A small masked image model, trained from scratch.
Data: trained on coloured fractals of 300 iterated function systems on busy backdrops, 195000 training examples, 26.3 epochs.
Rows from block 11 of a small masked image model, named by matrix and row number. Rows with one number belong to one neuron. Each number is 500 + 50 x the weight over its row's rms, rounded and kept within 0 to 999. All counts start at 0. Numbers have three digits each. After the name is the row's rms in percent of the matrix's.
After each neuron's rows are labels from the 100 images, of 14976, where the neuron reaches its highest value: "strongest on" is what is common among them. Only what is clearly more common there than usual is listed. The data: coloured fractals of 300 iterated function systems on busy backdrops. In brackets: how many of the 100.
# fc1: MLP up (model.blocks.11.mlp.fc1.weight, 1536x384), inputs 308-383
# fc2: MLP down (model.blocks.11.mlp.fc2.weight, 384x1536, transposed), outputs 308-383

fc1.170 100:558513482477443517554536419475473478508526447532544470536451488642461500528490533466484459566433473485557545448524521529457479491530450487501496512486412475506499540432446503523550529553529398477626494554526562415522564575490431
fc2.170 094:434552570502449539441529531534393498535538514498461438517534432554461488452523614447498436458461481517493395518480513541481465504448566489498433493528308540552479613488428501566556427497490533399415517405536553447469463549517420
strongest on: dense (35)

fc1.594 103:505522488504482521505570539392481486443454530543546519400569498503490512462498481467451508502551485500477484496499542503552527520496466443560520425614531554509448514476544518537502489462572412530539508486513480547561654522484446
fc2.594 111:376453454562500534456511538518548562463558457448605517501496499460491567469499501550509479515496533522510516487563582548479445395556483456592502477510415636488537571506569368530598609497454514525403576406536482445565449468492423
strongest on: sparse (67)

fc1.509 093:467476498503518502507481498466510517484533532459499447501458550541526472443534519472564475494535470450509530509453506599000478491509495468435539477435507530467518479498452450531563483518472515456498471467500526456550559511512459
fc2.509 078:421486552461504575481533533511474535436502529495433477534554464466507480529518483464502397491495470517571555549433508489769495564514508519496443540534465504500496686507264533519522471534468569513497504550504497502510424500481502
strongest on: sparse (94)

fc1.472 093:428512448508550508480500451444475438527521439540460480618523496581541495533567636507535456482453481491444508510496529496540601488463517557520468407433594460460504531485448512466501513514449524558581564531428512487551522562523493
fc2.472 098:474518493511530463381539513456661402540532515528530533426492479470431432491557568485502449424527558580467403497515601503508502416507510491600507496480461552508538530474504480503565552478461452516428453456554541483444525569444538
strongest on: dense (35)

fc1.22 104:511527491469530526463524500510517376446522549540526539482513491479489550561551584524443541490508512524514586530498513478462518574515471504507505521582511505433481489565474549452500507502681443538544533568413480508558515522460581
fc2.22 103:561528485526509517446488491572460392441512426477457514572444472551512502486629567517479559470449495561569509540521384497482458566464495529400435483403409408527486449535489619530503520482575525560532466470557542509496535628549399
strongest on: dense (26)

fc1.131 114:440511520476558488481520463416418517458515500505548527455471459438536470459350399530525536537482467512450394519527532528471493528487384474533518589467468508525565488498489451541592523512474558540643486447501500559483524585565476
fc2.131 107:589450542428495493580517491574467453454480518488533499402532490399476500521462430535501540501465497455455433630527492472494484568527585568393467489504490541500549476504460572520532447462592568506516454529423554579462467540433357
strongest on: dense (30)

fc1.348 102:559550555507481502495523487552543509443433510521445543567463530573485529511429625497538557407464533503483470542494517466525498467436522559466485592548601527536571525481452479524447509498454442407525489464550610575440496454553412
fc2.348 098:590482596431557410477522492480471414444520525496473481464547454400536517496487510549526449535519518618524554497539532507507519467365550551517478520606541438491515489502500508457515441467444517556499508487491631509480487455453467
strongest on: dense (25)

fc1.156 097:521531511480505405526576475506418430389478594460440539544469403609510482493509441499510515510528532464495398467454528508440447395529485528427485534504420489565571519431459501501503524561473456469527485480533554412468546566457533
fc2.156 095:511451511484463499436534516356568506513499505464488527468443511528528490485466533539520454525490480565534409494454494562542451518437518460520402530480449536468524556490435491519467540471536444483443452579496470453529525463553539
strongest on: dense (26)

fc1.621 102:497543473517533452432539524508459457524473551532600533518452531575448485540510541597475584473446477559512508578520376503490405558538434480636530518586448447428529515574437492498562456457543502472525483546416464488598575528522553
fc2.621 106:436506476530530569403429517475537529394493514499537507617491497432473520484637454474478577522482478500515624494507501500462533532402433551537470593463450484587551379465473506458487520542451622574555509472431450509477450563509514
strongest on: dense (34)

fc1.645 099:440474539508436527558544489460595513463508531491522555451502529527441552500444555505514510590507536504418488487424513527518531517460523499542569452477472476512501488487493582542543454558476540502474481528586516446503557412545601
fc2.645 103:486457405458492449544479515633472414483549556509467490521534589526363502474459467383477545470449528575411499542475481478460588393506550538405499527622514441498567511488463363501507516551449429480659447482514465493411503494507514
strongest on: dense (40)

fc1.445 110:429504435577499527420510417521509494533482519509493516501483494514486523474396509543546519534538466541457527507428520474501465476486535450427557546503508463470521542512458524573534492577479515509520487493538493508524429441551655
fc2.445 104:507513459581510534529504505496432491412452453538466507490505500557491560516529499501504478481510444436518508473502494531488505431438489455564538463418602463481521504449472514512479484522325492593624582371514492483416456471538498
strongest on: sparse (83)

fc1.383 160:546477493251460472498528373517500553470543520516500556514431518493478470525494491614515497484483452468554511508533476510360508482516458538514529502502520490497501528570506437492599259507507535506507464524471449489491556473516485
fc2.383 144:551509531422559498438490521481433459447415555523428508523544442553410412512475467401520499526496553482502490494514582508673429546434554504536519503568537469539543475602651525516472699479484343543559392497518570455650477477555518
strongest on: sparse (64)

fc1.322 084:522490508494450501482539482494553541514498450486507605512430523462560536490491476530429477534505537496531527605481581590536502484521533399446494541451556547548469558467428455548539485495421506514502452473474538529486512506482519
fc2.322 092:566493524490517485409526509452489570451586482498501523551500535292528521518519578452480472470532483464503455491480590495499441634523477585424480569449372552512486546592528506518513486381520462494449506503455539507503485492478563
strongest on: grey (30)

fc1.382 106:453526596445539491465418526438514520523444527536559493520592557430431451569497556511473507463396468466497558527448565502551479469528500459579419439495564665435459430521555421465537527462531532446469422486419581518507465448486507
fc2.382 106:537524567465504445580447515434375469441510426519491518514461520536480467562428554503490467498471561507539592576518421526485466480488506515558511483549447660499534552433552573492475578444495485496533528389526481437529524375478472
strongest on: dense (50)

fc1.66 109:460561404463572486446565486488420519526456501489519531554453471546513537479496509437552470518518526465460446486459541583540479532483513506475510466498496504608377500527452546538538462438543556471484453543519635548603497532548476
fc2.66 124:440449422497536522494498486534679484531498488507559507558566501562519528557558456521504493520423554503435434509563470493493544472480425500610594429557474591485449561451595430534441529415434513551532601520549486460560481525442433
strongest on: dense (39)

fc1.130 114:566445508485592566453507525492502442516540585519567420532469544473457521432516501477490403572484509473466541526545571539552475551494514519418526548446437509625511410460505539471479545490478505463581575521504526488424613522564588
fc2.130 108:479475485414529500398508503624498383595443446472475530515543464479588464532456510463498533542477453403526410499468493479501496547508422476424561512553438575543526440543475615562497372502541506436454466420446495523452469530506488
strongest on: dense (29)

fc1.120 096:393480513472485511555443481491542481476416449464509535616500507480489485556589482573464552427540505525462601551534503492495467547487513496526520499499584447530628499531536509454536471474536613613452517471551592442590541568558528
fc2.120 097:457490482453496454401491515560459497401531432498383513480524539566541421491556525507543448440492506465488516505498397579473495532532453477567460586506581499499538484541563522482483528552530371638440501457544479479572473576520585
strongest on: dense (46)

fc1.689 113:492477388537581499473519604509572496389522457417476516526524465475530516514517507502486511546489542577479461530515559462496529400489475558499510531517454478510568534456457471446494509479562608498590532513495500479498483528516554
fc2.689 133:478507513543434536483517503453465385524463499494519493486464471549524490512485521492489555448462489484492563421499531561503475616490541503526500530474327391481626428504455585514541530549508425471513476524508556505468484395435567
strongest on: dense (65)

fc1.388 154:482472465674350506504413392488493517477492501538489482493533496511482578463506510499542452513575506508537501499492484506385508504414507567523494499463503501487494563557500505583499360505519495590501423495505460480526535523510493
fc2.388 131:540489511392560526509460501453514543433521516487396475492478560530452481513464502499511460586516494443514560505476548559588477506451523557450586504555546453511489408541584347506457450512452500538526436535437537484456447527551496
strongest on: sparse (64)

fc1.221 114:513473421519455514569459511371562601606501462479543499525516566507524564523491655533519469540557498460491502540481526527535513437485525544486480432551450623494541481502542517574499511564441603461486499497381492476501570461454556
fc2.221 115:452520514492477411495522532301468533599495422447453507511478552446506500475533480557545550547475524467508454476543445472502534437469546538482505422514506529521473438492553527469525464435596444504552464483474508602484520512462427
strongest on: dense (38)

fc1.620 104:511461546544458504580521476499426551517540521571518570538586520537538445514511446546518539512452471567547618480536542494511452511479485500532463567476499597531567642512480488474502516628408575451454482556430538477571472525493534
fc2.620 118:476531527479570518475486448460548502378489440473470496558460466359542505490521603460534521489484494549553460559523512550464500541489474488500530509536439529470523403500501480424501455568439523587527437429537513454497450475522545
strongest on: sparse (81)

fc1.314 111:483447557514504542614493501508516481479428491451514467507482497468502499526435604548496525495445497483506488512491504605532583544501424600538485445503439451434647496553417535481506532626518502562487485526532577495395497432528479
fc2.314 106:571521651487521582463414505480454532501423521410543480517528463597527494449489577462473527464428478483486492518437524547533529442464482487526545574427585532526562526548581464479519512520551501510486560531554485554617512543499582
strongest on: sparse (62)

fc1.42 116:397472446522569578475467426554515501501481478465507466504470511546541429467548538475458464492424438543542466427500551562517536522460475574494473459477495383464532481478412498431506469521434556589486558507556489464447529511532486
fc2.42 116:579505574478475618456411576440420513428491549405553484506499407477466566509502520595506483514480517481579522499507601506518553560457531493562484532380237474513442469492445452513552439512499495537509428490479434503546434548490512
strongest on: sparse (60)

fc1.486 108:460533488457463523506555446570558504553522500459536514526533552543467528632458525505482468529498483499504476499501534559481521499478485435480462589433506459511545499503494420456495457600596474546466518463482549460494504529558458
fc2.486 107:526487555466486486532462508632495618576513530507479519536535504458563455490514546575455541529429501517480472530463429498483497435537512503549486472537547522546428477458538558425448433575467523565493447567582518521550525452449455
strongest on: dense (62)

fc1.526 092:487466481465518523499454508397516572532454500498409450450516526535563543502499492534580511575468549528513497501542433488514501508505454421486510474580469551428590486481436495469529504461469378497533555636476526485498510496504483
fc2.526 084:501500564477397465567425452474544534495476518484470494515453497688551522479471450499479457500519490479504432475507429485495581515492517530520548528561506543492475466531504546529515456574497581505583498236521463540477526470473440
strongest on: sparse (99)

fc1.470 101:445559503492493541346536502513438495495459443460565514541492474435557550445556469475553511530506503525436542579515468422519463476496546552619592516459586445457488483503530486519416527506450568419429478420506555563526507526512462
fc2.470 098:470540492487523490576558599478534451297517477488462524421525465541623487460563440486529495532469556538539541519511542518474519522540556570517567487448650352507618448435480548498508501498459401596536512434472509501423461407469535
strongest on: sparse (72)

fc1.459 103:584427529435499517473631514451383534491486580534483498386516494432537478548493385516491557455456504506548581483490455485447499446461508451512519483430501560485527577466470518484514468434594382535549442538516579505635438462530510
fc2.459 095:475509477489521505565432464573542490420421601489492562556438566618580553494489516664519468552554509510540426563488480385468502491489543490526528527487551582449569472434459526475444449618496594493494458628512505511454550532536459
strongest on: sparse (68)

fc1.473 105:507472437435525447563537483614559511521509459439492490494468489494448611487485528461504542514464527465504509485440497414507482553611509452448468353533524532551475570541454507520516488407486501552525573539571401532583491476600454
fc2.473 100:384431506449501469560455479618430445462513540481546557473496537566517503516444490439495492473492479517509666523460523512482506423491468525442492622478597543491657431475490521499472479494452419475383575450482478562538489507500504
strongest on: dense (28)

fc1.134 106:481533477502464480666419516520463541474472525402503509504474554516514512592481461578496493583551502494533509414562492494519504565415541426518523452446555470467460496460487543626528456545491519563476519614449495442475533442465579
fc2.134 115:532467578506438486390496451502428593450526458486484484454471468618387549530458496472486518526538502465567498487426385471546485473427480493537415603473606477519522460525494582517428486502583435505532553473498545493446458616436609
strongest on: dense (58)

fc1.312 087:544481462464555441523537470400585566474485501509447505374487521570540492543472442478532482474447451468503488490529513493481629445507478448525482389571506479496516510440418526514526517460498286411507540565508509487565540540487503
fc2.312 071:513497571498496457517495475520521408477449482457590500521503512620547524488423436558484539426524498496495517450495500516525555490445524518513479579580558583537532451533470505516491460603483572494470543497493493510488487555477527
strongest on: sparse (92)

fc1.28 116:480500434470491542474428486523578428575497481511572500492460475425516424500508474492291459404507428484381518390511587585487445573496530527431546580399449488492507555524483508530535489431464461439619466532516582500524438483432400
fc2.28 117:495536530483453396602401511480399579609502480525473473528436572475606527519576536522457497524489500526539437555451470521507520567544500568568421457498540477497520506433444554455460489565532446561445513470491534539504780503460542
strongest on: dense (36)

fc1.544 106:451492560480455523432547476546451430419513498552547518590484520448503455478541402535467489485565524524475499478514510499492437565558512397500512483478552409604500515477476521505505507488594444561609446515459500553493491598488565
fc2.544 103:542482457489465435520445511393512464540491496467475515594511520578579531492506430532542533481438497460519313456497449488537537582493523576468412503438574466498463457539392576520552431528471494445443501502524453414547405505564463
strongest on: dense (25)

fc1.480 120:490531479436761504501491464511504472469514402496483454505446500511475540463509572374505496568546527519498489470496539479447463515524487553552516463481491510577489570517492470351573443449464516595523402493432518523595414530511516
fc2.480 111:540474483434480492547441529449497464542567462467591507496496495446447526536479441448497477496566540472378478458446429480216585585539507507404612489438507480466434412410455501464562476499446420477485531492506521536440479517512425
strongest on: sparse (73); grey (27)

fc1.184 110:469454452486517393555553488473479503569555530485564534503520461569470450460434500507486472489471499490464401542534487470477497551500460417532544425596466553437514407540343494533500474576452497559619493491478491468493530503532465
fc2.184 102:508505485510508528438530531581483535414497473505562480484441490562484440490473460488498519552495469494473545550536597485482526561505537557500481515482430542509476492470472492487473557547456549539456457515488476492598485538531423
strongest on: dense (36)

fc1.57 105:494467529523592465535594499507441433479452514509539497566442479528560454537440508515536542450567546528515445473462527545534568625521456532495517601532525471542576539565426512511488504547490439516546575497484528483518492488394510
fc2.57 105:513543473454454477493545483461432504501482502490483515394513566451493519487531414517534548386475501500511569472455519471528461553511491531513471406507493508500545442495535642516480585494459443565485444517440480493527481513443483
strongest on: dense (57)

fc1.673 094:544506620497534505582541533618516515492526487456556541393503502530511462451521478507494552506491605504533552619542539498524457467444465545574503566478513508497491551496477565533523522488453387494502502596518444520429523535426443
fc2.673 091:524507481493571469368522477467590510535464486528707493541547537532483497491463508488480524513488501426523555523471531461528532448508453443500511536456530574514525545496441430440461549513513521412445505571482524519593533468443633
strongest on: sparse (87)

fc1.402 104:552550539499475549550491403445622528433533490479341502550564497535538466518527529496498482522544548486455502536481495423532518396504542538564557595549504564498522547457446509498517436519528473509561503523564462442552372559474473
fc2.402 107:489533482424545431624464531542609453482437401529418466503495477500531512495412551512483467446549533515409490514474541462469483520495490522460520483546490520567509516460516511485501499480466492577536615575511534538522496445573601
strongest on: dense (34)

fc1.268 106:562508544464498424419607470483503474515564530525511548500552507474476496531463596445476474459547492448655560492560482475521529562548556467445468393381462517477500470437444541470376546476546615516396444459508489595478449530476440
fc2.268 099:539477567554516525541572558559375493425478498539517500437548440443484527472572463527483520446502409497552517433545576547546447561499472457434442563398381444456520399427503490443496434468416504525456450412563509596481516542497311
strongest on: dense (29)

fc1.552 148:457516611700485508493490476509467488506491464536486471492510277494500512478503488465493503487555556537521497467451515488524472486469538474489484487505497493598494485443476569490456879508512497566506527507520533485505514420457526
fc2.552 125:561518566555410514435475492494519530552513486424362492470496494517483494537462557511492480493526418398481491463492471484631500545461576540476521534591470493516510495517710500403458656465463471519493480556513459453545484508471532
strongest on: sparse (66)

fc1.555 098:558468525484536476532511540419437370489500468469515526612494526542428485532455524501517446483484380418547459529430503457547458423477473482442501519523500534511590429514447552522492508479679601414626485460474406517547533516513561
fc2.555 100:547500513395496569483428449456543455431542550536514488449461511398534453510488517477480485477516495545561650531491594545524528527495559582545524502570550540491540469528631509521502428552387488437513425494529467556430489401447517
strongest on: dense (53)

fc1.506 167:415467633411396491508511470505508517503492552550484496488469691518489457487492537649540448475395487530569513468491522477505472489498532468501527503518495481554498515555479510509550698509477483528506531500550501493490520524513495
fc2.506 137:492505609696493393452495488528502539482486473534340527459478630507533539450438561627471494501468498488508441468533466558645469504448498494485496496487477462481531486561695499428560513562505579541471412522507484529526457503582541
strongest on: sparse (67)

fc1.343 099:493433490463511513563485469604462482449557504587521525517493473444510554473515599486433504458535534525529612541477459524511434545472470527446523573495477460499517500470458514552460513503401555613488472588508525488446569466478484
fc2.343 094:535477514471548476355510488459550572483543476532536489518527539450553453452566548487530471581532540463562471524501521418464503483544501451453615408468447567517546518513602518486485452484572603446484466554520542559452575490513500
strongest on: sparse (91)

fc1.337 112:480477505534432539303521472559410433445529492546551489482481513458501530530492410461454484542439442549528531455455533516523478590500529453372462339445584617502575454503514516493492484496559584542527507532499502602526499619534494
fc2.337 108:472504539516520486537486522457533430455562481529504535529463531569574480546545525427509541529452503489434475510478557483451503628500521531517542538499539511506485514466491523508527454474529444478361594494515511587509416458464436
strongest on: dense (25)

fc1.703 143:467517487464512544503479441520538516501507426517510492475478508494433522477512554453547490520604546536464498565541521496408476507520494546451484501494503490575487598501494514499528415479477538535494469506478478520508500552471526
fc2.703 129:474490488466544412579443496479428495541520545446522493553497426475481493536523498427492482542500540492449474430518408439329532539499525573358487466474505516493450451504347451460508466473482407495480443512499515492440438481508486
strongest on: grey (25)

fc1.38 164:495522460386650492521496653498498450501501497431498453489458433506464482508522470503508485485461547476486495499503498496493488491448545477469501526511490494559465484403517538496507568506499542452486437496491486517494503500500481
fc2.38 129:548486512586470499433474465509463518507448509451461487527504441548449485470477549502488505508446433447524503538509501508643479505527495498547503472495513527506473475562691450510477482465485375437532510540454510500575456487535477
strongest on: sparse (60)

fc1.679 099:479520406512579500567488580694487457487469515424636500530557497474532505442520589479514601441483512513444481487462506572498433470386487506494491563537556523498365519498478481533449495548463464542378510433577468503440496526463496
fc2.679 104:556498521536506444433548539438477618680428481549470558508585496499497542546518545508505543460540434547579595518555437487493421412477493504513488486494518486489551413512458497475577559477567498514458488565500460510472519470499506
strongest on: dense (30)